From a checkpoint of a small encoder-decoder image transcriber: encoder num experts 8, trained on numbers of one to four digits printed on busy colour backdrops.
Rows from block 4 of the text decoder, named by matrix and row number. Rows with one number belong to one neuron. Each number is 200 + 40 x the weight over its row's rms, rounded and kept within 0 to 999. All counts start at 0. After the name is the row's rms in percent of the matrix's.
# fc1: MLP up (decoder.blocks.4.mlp.fc1.weight, 1152x192), inputs 0-95
# fc2: MLP down (decoder.blocks.4.mlp.fc2.weight, 192x1152, transposed), outputs 0-95
fc1.156,093,224,164,241,195,214,273,199,176,239,124,257,227,190,277,207,184,223,257,150,226,233,269,244,148,202,244,183,221,174,211,196,171,243,148,239,252,240,209,258,279,185,215,139,210,219,255,181,201,241,172,126,216,182,215,157,240,171,170,116,148,204,113,180,228,155,248,217,254,230,152,159,234,215,169,236,167,244,250,185,250,179,223,150,217,263,211,163,220,162,147,140,252,237,165,277,247
fc2.156,068,160,237,202,232,199,161,208,187,148,213,224,254,221,170,192,261,264,153,189,241,260,219,138,270,202,227,309,190,190,220,198,168,156,291,179,240,136,203,240,128,203,212,189,196,184,205,176,201,182,202,231,204,217,209,178,131,209,248,245,191,259,224,143,143,209,235,234,151,224,233,224,225,202,203,150,194,235,227,245,187,199,228,245,199,186,210,228,185,195,152,226,169,142,182,146,159
fc1.157,083,226,249,220,172,206,267,202,153,215,141,151,117,154,181,292,210,236,161,168,165,240,179,239,119,183,180,239,129,164,154,186,232,290,142,259,253,240,216,247,169,231,220,171,191,245,181,168,268,123,248,210,220,165,223,274,218,191,156,209,170,157,223,186,161,236,232,198,195,140,250,135,270,220,146,214,153,190,168,181,222,168,270,149,171,125,212,264,234,224,205,165,136,215,233,200,172
fc2.157,054,211,172,228,173,83,144,140,98,163,222,193,216,229,190,129,187,180,181,260,224,214,165,202,219,209,142,196,244,201,202,181,164,181,258,175,281,117,167,236,234,190,274,168,153,258,145,236,156,222,140,251,236,274,218,170,168,109,222,208,184,244,244,261,258,154,164,152,167,161,224,243,200,170,181,221,185,220,223,245,210,158,176,249,190,194,214,187,212,191,206,211,213,127,274,141,231
fc1.158,104,223,217,221,234,196,223,200,179,192,157,270,132,234,192,283,229,163,207,218,169,139,167,180,178,199,235,274,167,269,165,198,271,178,198,282,235,246,178,232,197,180,200,187,203,180,136,225,219,202,159,164,223,147,143,219,220,250,246,250,164,218,124,217,149,197,218,246,208,246,153,172,236,230,216,175,159,172,163,217,234,287,237,106,199,196,180,161,170,195,168,198,150,254,241,201,202
fc2.158,109,256,175,233,239,244,249,240,238,226,127,183,138,267,202,162,226,204,191,221,190,220,176,186,227,214,227,128,168,236,260,157,220,212,297,234,211,247,182,234,158,122,148,146,237,262,185,266,207,159,196,125,196,197,158,249,249,204,182,162,165,182,269,137,211,165,214,202,242,189,273,174,148,182,235,212,178,171,215,208,241,124,141,224,191,139,168,255,185,169,127,181,137,217,231,157,234
fc1.159,077,154,132,201,185,143,204,191,159,242,191,203,162,231,218,265,159,208,238,147,200,259,168,187,130,205,230,264,170,235,198,235,167,258,152,243,224,243,184,163,202,180,256,187,236,227,231,232,231,223,149,157,166,181,151,190,211,264,166,152,257,196,169,219,154,181,209,143,208,225,142,186,173,152,251,223,242,157,168,164,167,225,239,180,233,233,160,172,209,265,182,180,159,254,289,224,158
fc2.159,031,241,180,206,152,283,206,207,161,215,163,196,146,226,152,151,201,159,177,191,231,234,121,281,159,194,180,203,221,211,246,186,200,214,224,184,155,183,252,177,168,179,237,169,223,252,179,222,182,160,250,113,163,183,190,259,275,194,231,103,194,157,216,168,254,185,97,235,153,170,186,171,181,225,231,205,160,190,166,165,286,226,234,209,243,181,190,230,226,163,165,136,277,261,193,156,169
fc1.160,088,227,256,183,192,269,217,209,173,184,128,211,167,190,234,229,173,155,242,252,241,189,209,194,201,156,266,199,147,187,230,267,178,266,149,242,167,200,172,230,247,177,214,239,213,200,198,132,170,234,200,278,171,175,133,210,148,258,229,203,159,213,161,232,157,247,183,171,161,147,157,191,256,266,143,183,187,174,255,284,152,253,248,152,229,126,204,254,233,233,127,196,154,134,236,251,154
fc2.160,053,258,180,160,180,189,163,205,198,184,198,167,209,185,220,233,213,221,210,209,285,223,243,171,200,208,232,140,230,222,178,178,139,220,324,148,184,167,177,229,214,194,191,170,225,175,176,200,206,229,203,203,190,231,238,177,236,222,204,241,146,143,280,227,241,157,180,152,202,231,285,197,165,215,213,164,184,84,213,43,186,160,162,271,236,152,240,156,167,232,277,162,245,264,221,197,181
fc1.161,083,275,258,262,215,210,224,214,176,155,177,249,128,182,255,237,202,216,196,219,216,233,126,244,207,150,219,256,229,184,140,250,182,153,185,156,274,180,219,158,180,220,171,151,266,211,153,216,237,220,217,186,188,263,167,254,263,235,159,217,215,165,139,247,257,242,256,155,251,179,182,238,163,201,149,137,199,248,263,246,139,269,237,184,203,232,253,190,133,208,200,192,204,176,166,211,148
fc2.161,032,168,245,272,165,250,253,160,185,213,240,137,216,205,170,250,161,217,238,247,145,251,171,182,140,232,206,196,220,203,152,119,190,208,132,193,203,199,138,190,209,196,209,219,244,178,222,145,175,190,177,203,172,181,252,129,133,171,250,223,206,238,124,190,171,282,121,186,188,126,187,179,90,210,174,160,203,224,235,226,126,189,186,181,254,264,176,164,224,262,259,216,129,184,173,223,169
fc1.162,133,170,292,178,238,182,197,222,204,160,225,183,242,155,292,192,250,218,165,224,166,190,235,158,133,210,237,232,155,200,155,143,166,174,170,161,267,253,182,173,262,216,215,143,174,157,190,211,236,203,239,190,188,190,179,150,227,268,193,156,202,236,214,233,124,277,221,206,237,138,158,247,234,200,159,112,247,192,255,227,222,226,215,182,174,178,285,177,211,290,188,211,134,244,190,233,264
fc2.162,169,289,232,146,168,166,263,244,281,184,188,231,167,214,196,149,180,251,209,203,217,221,129,236,221,231,139,107,197,164,199,194,225,202,222,186,246,167,195,194,177,151,146,174,201,232,213,223,135,203,204,225,233,252,190,195,217,216,234,237,187,211,227,107,267,218,253,233,213,210,177,164,217,76,196,206,207,130,164,221,177,173,170,101,177,128,218,271,183,159,212,179,201,203,190,188,232
fc1.163,079,150,150,239,269,143,162,136,179,148,163,174,177,155,156,238,262,143,243,192,285,201,255,247,209,172,229,179,191,232,259,134,261,255,139,154,279,273,204,142,145,192,164,184,134,215,151,141,247,148,255,214,133,193,157,189,158,194,190,215,249,189,190,207,218,180,179,189,167,150,199,218,208,217,190,237,167,226,164,196,269,227,192,157,158,150,176,168,234,210,148,201,167,142,247,269,198
fc2.163,033,235,178,221,178,159,224,168,197,212,257,170,245,208,203,189,237,147,167,181,148,218,150,187,167,262,147,173,237,197,269,218,218,170,240,179,121,168,198,241,260,179,203,189,114,166,224,207,208,165,227,177,159,222,221,191,273,215,189,145,165,185,261,134,235,231,167,178,187,178,221,280,114,133,196,251,200,123,258,177,218,170,187,252,172,228,188,275,230,199,152,168,197,280,145,202,274
fc1.164,131,209,213,147,197,150,206,177,242,205,73,179,230,168,240,185,178,154,225,207,253,252,210,221,131,189,192,171,189,183,195,202,264,245,139,226,142,238,164,150,237,178,224,216,237,181,175,97,161,190,237,261,112,167,254,245,194,252,161,172,173,171,183,175,207,206,231,167,134,187,199,252,193,194,243,183,203,137,196,214,280,238,168,174,206,177,201,200,129,163,175,222,166,219,171,253,177
fc2.164,168,201,186,243,231,255,224,155,232,249,184,194,268,291,166,117,139,165,208,188,185,233,180,186,227,311,169,200,202,199,254,217,252,217,318,182,211,166,211,225,173,183,170,192,202,189,232,179,267,129,219,167,214,245,175,277,210,215,252,184,213,194,299,145,137,206,201,181,218,181,171,203,167,168,214,186,240,181,210,186,238,181,142,193,298,209,190,217,192,185,180,220,163,250,119,148,246
fc1.165,142,170,205,238,172,175,180,217,194,190,191,174,240,170,310,239,214,162,223,198,205,152,219,162,145,173,248,237,129,188,226,130,222,205,200,280,198,242,146,178,189,192,201,229,227,143,128,149,194,186,193,191,191,124,232,163,206,166,130,157,197,162,214,212,146,235,249,134,223,172,194,195,169,258,126,233,206,263,240,227,210,194,245,241,191,238,220,158,235,195,155,208,177,206,197,155,239
fc2.165,183,203,163,117,239,242,228,193,190,260,218,194,200,205,225,211,181,246,202,198,208,224,145,305,189,279,170,135,184,126,247,221,211,175,345,232,268,229,166,233,167,229,199,163,163,130,147,141,173,174,207,143,226,243,181,287,208,190,255,184,241,201,236,168,205,197,197,152,173,208,159,207,210,221,285,197,193,181,176,156,209,169,146,207,246,165,207,250,200,227,180,236,197,214,173,248,174
fc1.166,085,218,214,280,224,179,228,167,206,241,224,165,244,150,157,212,159,221,170,219,211,251,163,257,182,181,144,198,185,164,285,208,214,183,157,208,196,198,230,241,200,234,207,151,222,263,199,144,153,214,156,142,181,233,148,256,191,214,193,227,222,175,144,159,199,175,217,254,187,243,239,212,261,189,241,262,154,152,172,220,202,227,280,227,171,226,165,131,188,274,217,171,251,191,254,203,205
fc2.166,059,170,129,168,188,167,232,160,272,223,182,167,195,142,227,190,180,189,233,241,216,174,192,181,247,283,216,139,250,200,150,168,240,209,429,201,182,200,255,262,214,157,146,232,188,209,125,187,223,158,220,181,249,195,231,221,287,186,147,203,181,146,277,184,192,179,198,176,254,202,213,208,176,184,211,187,228,201,179,212,191,86,136,214,184,198,250,216,159,165,193,219,191,306,171,201,207
fc1.167,138,289,263,158,216,276,139,214,198,147,149,234,232,181,189,219,186,228,149,152,171,221,226,243,240,168,236,289,245,153,230,213,161,176,206,145,188,227,188,249,192,234,183,147,183,216,241,256,244,185,166,228,202,127,169,225,220,235,202,256,139,157,215,223,188,245,204,176,202,235,194,239,166,190,168,263,250,187,238,204,199,205,181,268,196,215,185,232,213,254,173,216,169,219,185,256,228
fc2.167,178,233,213,149,209,193,225,205,217,264,177,219,164,205,262,176,262,182,196,148,153,134,203,253,225,223,218,189,175,139,204,168,217,178,381,196,235,197,208,221,183,269,187,173,161,164,178,202,200,215,199,129,208,161,153,253,232,167,177,174,175,223,222,197,176,225,167,166,254,289,170,197,174,187,180,222,256,257,190,238,229,110,148,159,172,235,228,231,147,150,203,191,204,271,117,220,279
fc1.168,077,178,173,164,176,221,222,163,221,175,198,269,165,228,227,289,177,174,215,214,161,147,251,253,129,224,245,257,221,148,170,136,213,166,133,177,258,246,210,203,224,228,229,173,273,205,199,249,261,142,213,223,259,222,246,261,204,248,258,220,173,163,241,253,132,196,220,219,189,256,173,183,225,236,218,143,192,233,142,224,252,218,174,210,176,218,176,240,215,259,204,223,236,175,255,251,179
fc2.168,029,186,214,237,271,202,206,209,184,282,150,230,221,177,239,196,217,234,242,175,211,211,237,216,161,237,211,148,195,259,136,196,243,183,273,277,210,164,91,158,222,165,130,227,204,169,177,192,182,240,178,202,206,226,229,202,259,147,182,144,205,180,233,197,206,201,224,165,153,250,154,251,225,121,238,257,207,212,247,133,272,210,155,247,201,147,202,247,200,236,250,197,196,221,167,241,226
fc1.169,088,232,228,252,247,175,181,268,185,150,230,163,125,234,154,192,152,169,130,182,257,277,237,274,175,136,268,192,154,169,254,236,136,185,131,147,162,271,255,228,181,165,189,213,217,183,191,182,214,224,188,179,176,179,183,185,210,199,261,235,169,136,222,213,228,212,224,233,178,164,166,168,260,260,243,228,268,207,252,199,233,295,194,137,272,274,143,203,161,237,180,222,267,196,203,179,195
fc2.169,057,164,180,158,284,208,182,225,256,195,182,249,219,199,213,194,197,233,239,212,231,197,234,252,184,196,131,196,165,153,195,209,202,129,252,174,150,124,208,175,187,184,234,191,231,164,246,246,231,239,201,250,160,280,180,220,177,220,212,174,212,205,231,173,183,259,246,204,236,196,286,202,210,169,197,159,244,232,119,175,232,160,164,217,191,200,178,306,153,251,261,169,200,172,131,232,220
fc1.170,095,246,180,222,194,252,212,221,259,233,141,258,125,240,223,189,218,163,255,174,206,243,222,255,139,136,284,214,217,249,263,180,174,257,161,172,262,197,172,212,134,229,191,228,162,217,226,133,180,212,179,244,205,157,207,202,157,260,217,146,300,197,175,230,197,174,282,212,176,193,138,226,249,209,232,221,178,179,200,169,221,252,209,246,273,213,214,236,242,167,237,256,206,142,287,244,168
fc2.170,073,185,206,202,196,208,226,235,134,212,206,194,195,239,228,163,252,140,188,215,198,276,210,215,219,184,224,216,166,228,175,266,196,187,255,232,227,173,180,166,159,154,179,61,150,149,205,263,166,283,175,144,159,193,222,173,153,173,168,170,211,252,275,260,257,165,169,159,173,157,336,215,247,208,185,267,162,254,227,225,241,241,241,267,191,281,156,222,245,220,198,209,206,201,198,202,180
fc1.171,122,207,253,184,195,270,225,264,229,185,158,169,205,146,252,192,187,234,247,255,181,221,180,247,133,210,218,224,172,138,208,177,155,189,201,280,202,242,181,250,208,172,190,199,181,169,201,155,136,192,209,223,236,263,189,173,189,256,174,165,227,217,181,156,245,201,261,215,185,214,321,192,273,142,229,175,155,220,224,246,230,305,187,138,226,223,202,260,140,134,205,245,221,207,230,212,199
fc2.171,147,210,171,267,194,136,158,195,258,133,200,220,243,112,197,189,225,188,235,193,241,111,204,143,208,271,202,206,214,189,278,179,260,222,285,158,221,168,203,233,185,218,265,193,185,107,174,156,247,246,165,228,192,188,230,193,205,147,175,240,165,209,182,275,127,240,238,149,229,218,98,210,219,263,191,193,195,267,144,228,215,122,171,189,187,202,241,161,144,219,235,118,177,240,149,191,225
fc1.172,091,245,265,157,213,204,193,236,169,183,159,212,201,113,203,239,196,157,222,170,184,249,219,226,211,193,226,293,243,269,195,189,126,178,187,182,170,316,196,190,237,278,210,197,179,271,179,176,168,161,188,231,180,177,246,227,245,221,231,224,254,194,187,214,227,181,231,148,172,260,203,161,232,171,191,164,217,177,191,244,116,205,204,162,248,183,151,179,152,242,190,231,146,203,236,224,179
fc2.172,082,211,175,192,140,172,207,259,234,254,198,210,221,230,203,169,204,174,217,224,272,172,205,197,189,322,195,169,225,187,227,142,239,173,485,181,203,122,235,209,204,232,193,215,196,188,152,173,213,154,145,187,202,218,236,260,212,187,191,199,190,171,268,227,185,212,172,162,265,176,193,201,183,191,170,195,231,191,200,186,214,53,131,233,200,258,186,207,169,209,187,209,185,218,185,213,259
fc1.173,110,152,204,214,226,184,165,174,121,164,170,274,237,131,144,201,200,195,221,168,215,213,262,192,236,168,221,270,191,263,230,220,213,181,211,210,234,249,244,154,236,218,199,189,239,213,179,201,280,194,206,149,136,173,140,150,255,256,269,156,220,141,139,228,127,242,289,238,204,227,250,232,226,235,148,219,207,157,187,180,235,240,163,196,237,211,230,211,235,227,193,208,212,195,206,245,199
fc2.173,121,156,239,208,173,204,257,244,250,196,207,152,222,235,239,206,241,261,152,195,160,209,221,248,148,295,194,181,169,203,176,194,137,131,345,202,197,163,216,194,186,180,226,229,236,181,163,209,195,153,221,191,237,165,249,198,92,233,133,238,228,216,262,177,174,151,201,215,188,223,209,168,183,222,214,173,119,151,234,208,201,204,217,227,188,164,219,252,253,213,156,185,220,160,195,216,195
fc1.174,083,178,167,185,196,167,273,224,186,149,201,154,220,222,154,198,242,159,244,135,250,151,234,219,183,182,217,279,139,195,226,163,152,215,139,255,240,182,229,218,255,212,190,210,232,244,143,151,175,167,134,233,257,152,248,154,244,229,157,226,162,277,115,250,150,210,154,150,181,155,261,213,230,164,252,238,150,192,163,208,195,152,245,242,263,223,255,238,220,209,246,169,168,160,252,213,167
fc2.174,039,155,242,191,216,210,128,253,207,217,187,154,198,299,160,194,143,205,171,263,167,177,261,213,226,224,111,243,203,163,258,217,190,198,156,154,135,146,194,149,214,141,204,232,207,283,206,190,216,201,242,182,159,170,197,187,119,155,162,154,157,204,209,211,257,136,174,256,162,185,127,186,181,228,232,160,213,171,175,184,197,254,206,244,214,155,273,242,264,207,156,191,252,209,210,178,153
fc1.175,088,221,177,273,205,204,176,166,223,135,179,191,179,175,192,200,190,215,263,154,239,157,255,178,234,160,189,205,131,172,197,235,224,198,181,243,238,238,199,194,180,231,222,243,226,246,139,119,207,173,157,211,245,140,159,277,186,255,272,253,234,171,170,252,180,202,260,240,249,246,280,129,219,170,132,145,174,229,168,163,142,278,237,207,245,150,179,156,193,237,204,239,253,205,258,261,242
fc2.175,062,259,245,202,199,248,230,208,210,190,217,227,189,166,204,228,202,327,205,211,137,199,166,242,152,271,254,170,225,240,197,221,181,181,335,238,178,210,179,223,246,213,123,232,225,183,196,265,214,195,233,198,180,193,250,193,153,309,244,226,174,162,206,224,216,214,198,229,192,218,154,168,154,157,217,185,179,116,176,247,100,162,206,189,209,147,162,219,203,217,279,127,213,159,132,225,226
fc1.176,077,210,213,168,267,175,165,176,137,222,257,187,194,202,266,196,187,169,156,202,228,187,159,186,103,107,270,198,145,174,230,236,171,254,141,154,186,272,267,159,236,139,171,217,234,204,238,186,256,137,156,215,147,209,193,243,188,229,167,155,221,168,175,204,221,252,231,247,235,262,245,259,194,149,206,174,171,247,223,211,133,254,183,153,236,153,237,232,234,251,219,248,196,253,185,211,162
fc2.176,034,265,202,197,169,165,208,192,256,194,211,181,179,183,124,121,237,243,261,185,217,230,193,267,170,325,239,102,214,191,234,184,276,199,309,159,226,237,151,224,174,217,117,173,207,240,198,258,226,203,202,153,205,216,255,178,173,241,224,188,155,155,189,180,230,181,160,137,274,161,201,216,111,156,178,265,201,153,183,192,223,102,181,199,201,180,155,188,195,207,248,155,138,158,174,213,188
fc1.177,077,136,254,284,155,160,267,213,228,238,215,177,217,148,167,197,201,184,255,201,147,237,158,176,206,149,168,205,199,249,166,252,262,201,131,194,195,241,240,246,238,183,270,216,291,208,192,141,244,215,174,154,258,198,247,246,241,261,197,138,198,232,149,160,251,202,208,252,181,245,225,243,218,252,154,270,259,184,259,244,173,180,249,167,172,221,242,248,254,190,156,167,257,259,273,263,238
fc2.177,045,244,223,169,170,297,215,190,232,220,163,187,202,215,147,178,184,149,175,248,180,168,199,251,118,244,267,137,202,258,243,250,148,151,238,245,213,200,202,151,210,225,208,202,210,225,217,270,161,165,228,222,160,128,191,266,99,263,198,151,206,163,212,218,211,197,142,190,247,191,197,157,181,214,131,317,243,152,199,271,216,244,235,181,214,218,134,167,250,212,251,231,209,200,156,182,220
fc1.178,086,225,264,188,184,129,195,216,221,117,150,262,205,138,194,212,217,230,194,138,150,171,162,166,141,146,203,224,184,200,227,230,251,208,167,279,226,213,184,194,218,150,217,231,263,178,225,147,182,223,140,223,161,175,201,211,197,170,145,207,149,230,220,198,223,148,273,268,213,224,217,254,260,211,225,148,231,242,154,215,216,264,229,218,231,231,181,219,181,250,152,225,164,183,232,167,259
fc2.178,061,165,100,230,252,280,185,158,156,242,199,227,178,289,194,141,207,212,173,160,163,254,170,173,164,287,246,267,260,169,289,232,223,235,256,164,202,199,241,170,197,234,209,165,193,184,259,205,230,200,271,148,212,193,198,263,242,187,270,135,177,148,241,239,109,221,179,212,203,195,112,160,187,235,232,202,217,244,176,231,206,218,151,219,285,169,157,232,228,210,167,134,200,203,122,172,216
fc1.179,146,186,162,155,222,188,231,179,165,200,198,161,246,162,260,196,171,191,224,234,181,173,191,202,135,164,237,208,176,247,176,165,160,192,209,196,219,191,238,144,192,219,272,183,314,122,226,174,190,193,140,143,171,217,206,187,230,165,263,209,184,275,216,251,225,183,189,148,230,180,232,199,173,189,146,137,235,280,186,294,210,225,195,258,165,241,184,161,153,228,213,194,211,201,199,189,173
fc2.179,195,142,234,218,163,183,157,233,205,275,239,130,186,173,217,279,269,242,216,239,136,229,212,187,195,191,169,228,147,186,121,178,152,161,161,260,272,202,186,139,210,169,207,252,188,161,185,168,173,215,243,221,253,231,293,211,163,152,231,241,211,196,164,219,262,171,171,198,182,146,189,165,216,179,217,169,173,297,233,231,200,218,235,203,161,258,165,186,295,256,225,255,167,126,139,216,190
fc1.180,081,262,234,164,208,222,230,204,223,200,202,223,191,179,248,305,222,235,278,253,254,217,235,169,230,204,223,205,189,214,205,202,253,237,187,260,169,222,156,178,242,211,260,200,188,199,210,183,243,225,216,150,275,132,203,223,176,200,164,250,189,218,186,199,152,217,272,258,162,175,208,186,197,198,224,244,173,182,234,192,231,292,293,191,206,239,160,159,144,259,165,172,177,206,226,201,245
fc2.180,049,152,174,242,176,226,181,118,212,165,252,113,223,202,227,191,177,115,178,313,171,245,120,187,163,305,247,190,201,222,239,207,220,223,320,280,220,138,217,213,179,275,163,191,227,240,131,162,232,202,211,241,143,169,214,215,216,147,218,165,183,237,218,264,190,157,97,174,200,193,142,248,171,244,186,133,147,190,151,208,201,180,201,200,276,207,204,152,191,215,184,148,145,204,111,207,242
fc1.181,079,250,178,205,193,167,155,238,161,127,214,249,242,174,166,173,240,219,249,219,192,235,224,210,195,158,161,289,212,201,257,250,174,219,113,195,176,274,198,151,131,214,164,240,138,243,173,148,169,242,132,194,254,154,178,192,264,180,207,145,224,256,103,223,151,159,278,238,217,164,231,193,191,187,246,194,158,258,124,244,222,264,230,163,261,151,252,168,206,143,236,200,199,197,219,278,273
fc2.181,039,228,191,155,157,218,213,217,236,223,142,169,214,221,224,225,157,290,158,246,166,163,119,218,198,243,157,173,205,174,226,176,147,227,208,212,161,211,191,205,206,178,210,178,154,257,139,196,166,148,228,185,218,205,209,177,174,251,176,286,201,245,169,101,256,240,230,210,211,131,157,196,136,150,190,206,223,150,206,290,146,204,216,233,221,190,186,246,277,184,129,165,182,239,117,157,193
fc1.182,138,144,183,157,224,211,222,125,259,204,198,178,181,178,234,211,158,217,187,210,292,195,157,179,186,212,310,205,148,218,264,213,262,207,193,271,290,185,175,236,215,237,223,247,165,214,228,116,197,149,157,238,229,200,226,230,217,220,239,142,242,255,205,220,247,224,182,130,190,148,223,278,228,155,193,164,172,213,146,255,142,238,204,255,275,225,213,250,246,255,177,233,170,220,176,161,168
fc2.182,173,196,172,225,154,144,224,197,195,169,272,201,294,203,169,156,189,218,132,172,173,181,220,139,169,214,226,164,249,228,198,159,222,202,325,197,108,171,223,250,214,238,250,226,285,168,207,243,251,172,230,195,162,165,138,150,150,194,191,222,155,247,224,203,185,242,168,158,243,174,166,239,176,182,167,167,198,114,214,178,153,190,238,247,127,228,164,221,235,186,181,138,220,194,227,168,204
fc1.183,110,203,208,154,243,208,235,170,217,124,187,220,150,153,236,273,248,238,199,138,184,241,276,259,135,199,256,217,148,179,194,188,255,158,139,193,144,217,180,171,159,174,210,202,211,164,174,186,150,183,146,212,168,122,248,219,161,148,220,153,185,113,167,203,230,182,224,168,150,281,213,230,235,230,153,200,217,202,237,180,206,326,236,203,252,227,155,206,200,203,224,256,245,150,204,272,133
fc2.183,123,252,147,146,253,220,195,225,193,264,222,180,217,203,155,150,189,209,226,177,209,225,161,277,237,287,185,170,216,154,273,261,157,189,293,185,213,174,258,238,154,217,208,167,182,196,216,187,212,195,173,172,199,304,138,277,228,223,219,227,188,178,264,116,188,208,218,160,212,232,220,211,203,174,206,182,255,176,207,207,238,124,131,177,241,176,182,233,163,196,157,184,177,227,166,150,219
fc1.184,089,152,162,256,165,147,167,224,149,207,163,170,234,223,243,253,116,144,176,156,207,204,177,242,141,189,191,250,190,126,181,192,205,247,112,151,201,220,164,223,198,201,202,150,199,290,165,175,237,191,242,274,164,169,144,163,254,204,230,224,266,229,183,244,163,231,231,164,247,281,223,271,225,224,205,259,252,216,251,257,224,231,171,238,172,232,141,169,158,199,248,204,244,217,300,254,182
fc2.184,066,211,155,200,219,211,182,163,220,210,189,258,246,271,205,239,263,202,203,261,164,183,206,158,141,302,170,220,249,224,216,195,201,120,331,212,225,181,172,200,233,175,209,161,181,189,206,204,235,158,211,121,163,222,237,211,173,229,160,114,177,247,235,173,261,212,114,181,223,177,170,231,141,225,192,240,248,190,234,224,268,131,168,210,247,220,195,253,204,240,171,231,179,254,152,176,224
fc1.185,113,168,203,192,193,198,254,231,203,138,209,219,163,161,246,240,210,158,204,241,291,220,194,158,154,157,283,169,219,194,139,138,205,223,207,164,277,263,230,191,133,188,274,159,191,172,195,156,191,171,201,206,243,233,217,214,193,235,217,243,184,273,201,179,233,161,285,171,181,239,272,204,263,256,266,133,176,174,195,174,211,278,275,209,160,168,276,271,155,238,269,263,162,248,206,215,199
fc2.185,125,162,207,296,197,183,216,205,204,260,213,237,207,262,130,287,234,226,188,210,153,191,188,148,206,213,99,275,191,212,168,176,153,152,172,227,238,186,130,275,224,110,196,207,203,183,228,216,241,173,215,232,152,283,227,205,178,214,238,186,177,233,205,99,246,232,213,243,231,189,239,284,158,174,231,216,272,239,222,213,202,189,218,175,110,193,158,219,263,214,174,220,155,162,152,104,259
fc1.186,135,230,253,146,258,134,193,237,148,217,222,251,211,161,178,190,293,186,199,175,229,180,197,171,221,179,217,264,234,183,193,201,224,244,191,291,170,209,137,230,180,195,253,201,159,190,238,206,265,262,206,243,176,119,206,191,228,178,192,267,127,163,166,173,229,225,241,120,199,256,147,188,149,186,130,228,194,290,258,144,226,201,230,198,159,155,188,250,233,196,224,234,195,285,235,230,221
fc2.186,166,234,174,184,227,152,188,122,206,166,164,240,152,233,201,199,171,187,199,126,200,201,160,175,221,236,241,237,219,151,268,177,264,178,293,192,195,146,174,243,242,243,186,136,198,217,198,203,224,132,134,259,157,203,149,247,255,191,264,162,246,170,216,110,199,233,199,195,229,217,207,232,147,142,245,263,278,191,199,190,192,152,153,186,212,191,162,239,172,158,191,185,219,197,212,197,245
fc1.187,082,133,176,148,141,189,256,191,244,252,208,171,151,127,207,246,233,254,150,215,296,235,167,223,205,156,266,195,202,138,166,212,244,246,177,189,155,177,244,186,155,203,278,161,164,156,192,201,158,247,207,180,191,238,205,250,164,222,229,248,237,226,210,254,229,181,239,191,185,203,285,203,208,194,192,186,155,152,233,188,201,221,244,252,183,116,227,182,158,179,210,209,254,158,291,243,211
fc2.187,076,173,213,188,206,160,143,181,242,142,214,171,291,141,172,140,221,162,245,202,201,210,242,177,189,240,155,180,229,254,239,142,200,175,308,190,205,115,194,211,210,121,226,212,124,153,198,201,231,263,222,139,193,220,215,155,281,136,174,176,184,198,297,183,167,213,195,221,187,198,140,259,227,225,196,152,150,229,251,143,188,160,164,296,188,202,262,176,192,165,214,192,251,244,168,208,195
fc1.188,083,242,200,139,249,206,148,218,186,232,248,157,221,187,139,223,138,196,228,228,239,248,177,225,190,140,165,260,200,242,254,242,181,161,124,279,245,196,210,152,260,182,236,231,203,184,213,161,200,191,144,225,150,221,176,206,150,242,145,211,131,174,129,143,197,172,229,241,241,170,201,204,135,196,152,187,141,222,172,232,239,250,206,141,211,206,143,211,198,195,192,135,172,211,273,254,154
fc2.188,044,303,163,139,208,193,221,245,215,291,188,145,217,222,156,238,229,222,247,256,169,141,181,207,193,215,203,208,146,200,201,178,237,174,233,218,232,194,186,200,159,247,157,172,220,279,230,199,220,156,160,157,185,234,152,239,255,213,208,188,158,127,231,197,254,200,132,208,266,144,171,202,141,204,198,147,271,182,180,187,217,167,163,208,270,169,194,209,233,256,166,163,178,231,167,168,220
fc1.189,086,222,233,237,164,204,221,211,153,237,180,247,130,162,206,255,187,220,217,189,267,181,207,242,225,178,222,210,154,262,179,127,229,207,180,235,161,266,204,154,239,280,247,210,159,147,189,120,222,143,180,166,215,232,218,262,212,284,158,247,203,221,209,172,163,217,199,125,144,188,153,242,219,152,142,145,246,215,191,175,195,197,226,148,218,182,164,222,257,183,185,156,146,250,270,242,238
fc2.189,048,232,195,192,236,199,148,252,201,195,168,146,209,212,141,172,185,209,163,231,188,196,184,195,237,296,136,133,203,234,248,222,219,207,364,193,182,161,246,143,155,178,190,210,200,240,224,245,163,246,211,133,187,153,212,218,257,138,159,233,180,206,243,181,197,138,150,219,138,177,162,210,139,178,172,238,237,164,188,231,234,93,119,145,216,155,121,169,242,208,153,169,186,235,196,188,165
fc1.190,088,205,179,172,241,252,180,238,140,207,194,257,182,127,203,183,160,167,145,187,155,232,273,137,215,95,264,175,175,156,182,232,184,166,198,176,156,285,203,202,218,239,282,175,188,166,178,134,199,196,200,141,219,232,246,239,182,216,170,182,223,163,208,193,153,191,281,183,196,213,257,165,176,248,199,169,246,188,248,201,222,267,175,167,205,215,167,242,131,182,239,149,212,199,246,281,194
fc2.190,031,173,168,153,167,191,202,148,221,147,246,209,193,245,248,220,123,213,242,205,153,212,162,218,182,269,159,159,188,260,164,113,180,266,206,149,230,194,161,237,121,142,244,133,228,249,209,330,236,265,259,201,247,230,144,227,213,177,160,188,132,208,276,251,187,229,207,165,179,215,225,171,201,149,170,157,126,218,222,204,211,177,205,233,200,237,234,174,162,168,171,166,186,243,240,221,163
fc1.191,078,207,257,225,193,132,154,209,159,166,261,256,227,170,192,218,122,133,199,126,273,186,248,205,152,128,168,237,135,206,194,254,165,243,168,156,198,186,193,159,169,193,241,200,135,181,130,191,268,205,256,257,245,183,135,229,215,205,205,189,239,230,199,260,219,152,152,219,148,269,257,189,183,217,221,170,274,243,145,208,251,258,162,213,237,228,209,197,239,193,192,157,218,236,157,232,169
fc2.191,031,203,186,222,190,207,171,241,144,245,185,228,177,177,147,264,194,185,135,144,173,226,134,195,190,234,114,262,221,166,194,275,234,211,233,240,174,206,260,212,148,259,251,183,252,162,222,173,212,225,240,135,134,219,252,245,161,147,232,192,206,238,151,163,253,191,182,143,201,122,152,272,170,205,224,285,200,140,169,238,180,193,175,224,188,159,138,272,267,201,144,152,212,166,194,208,139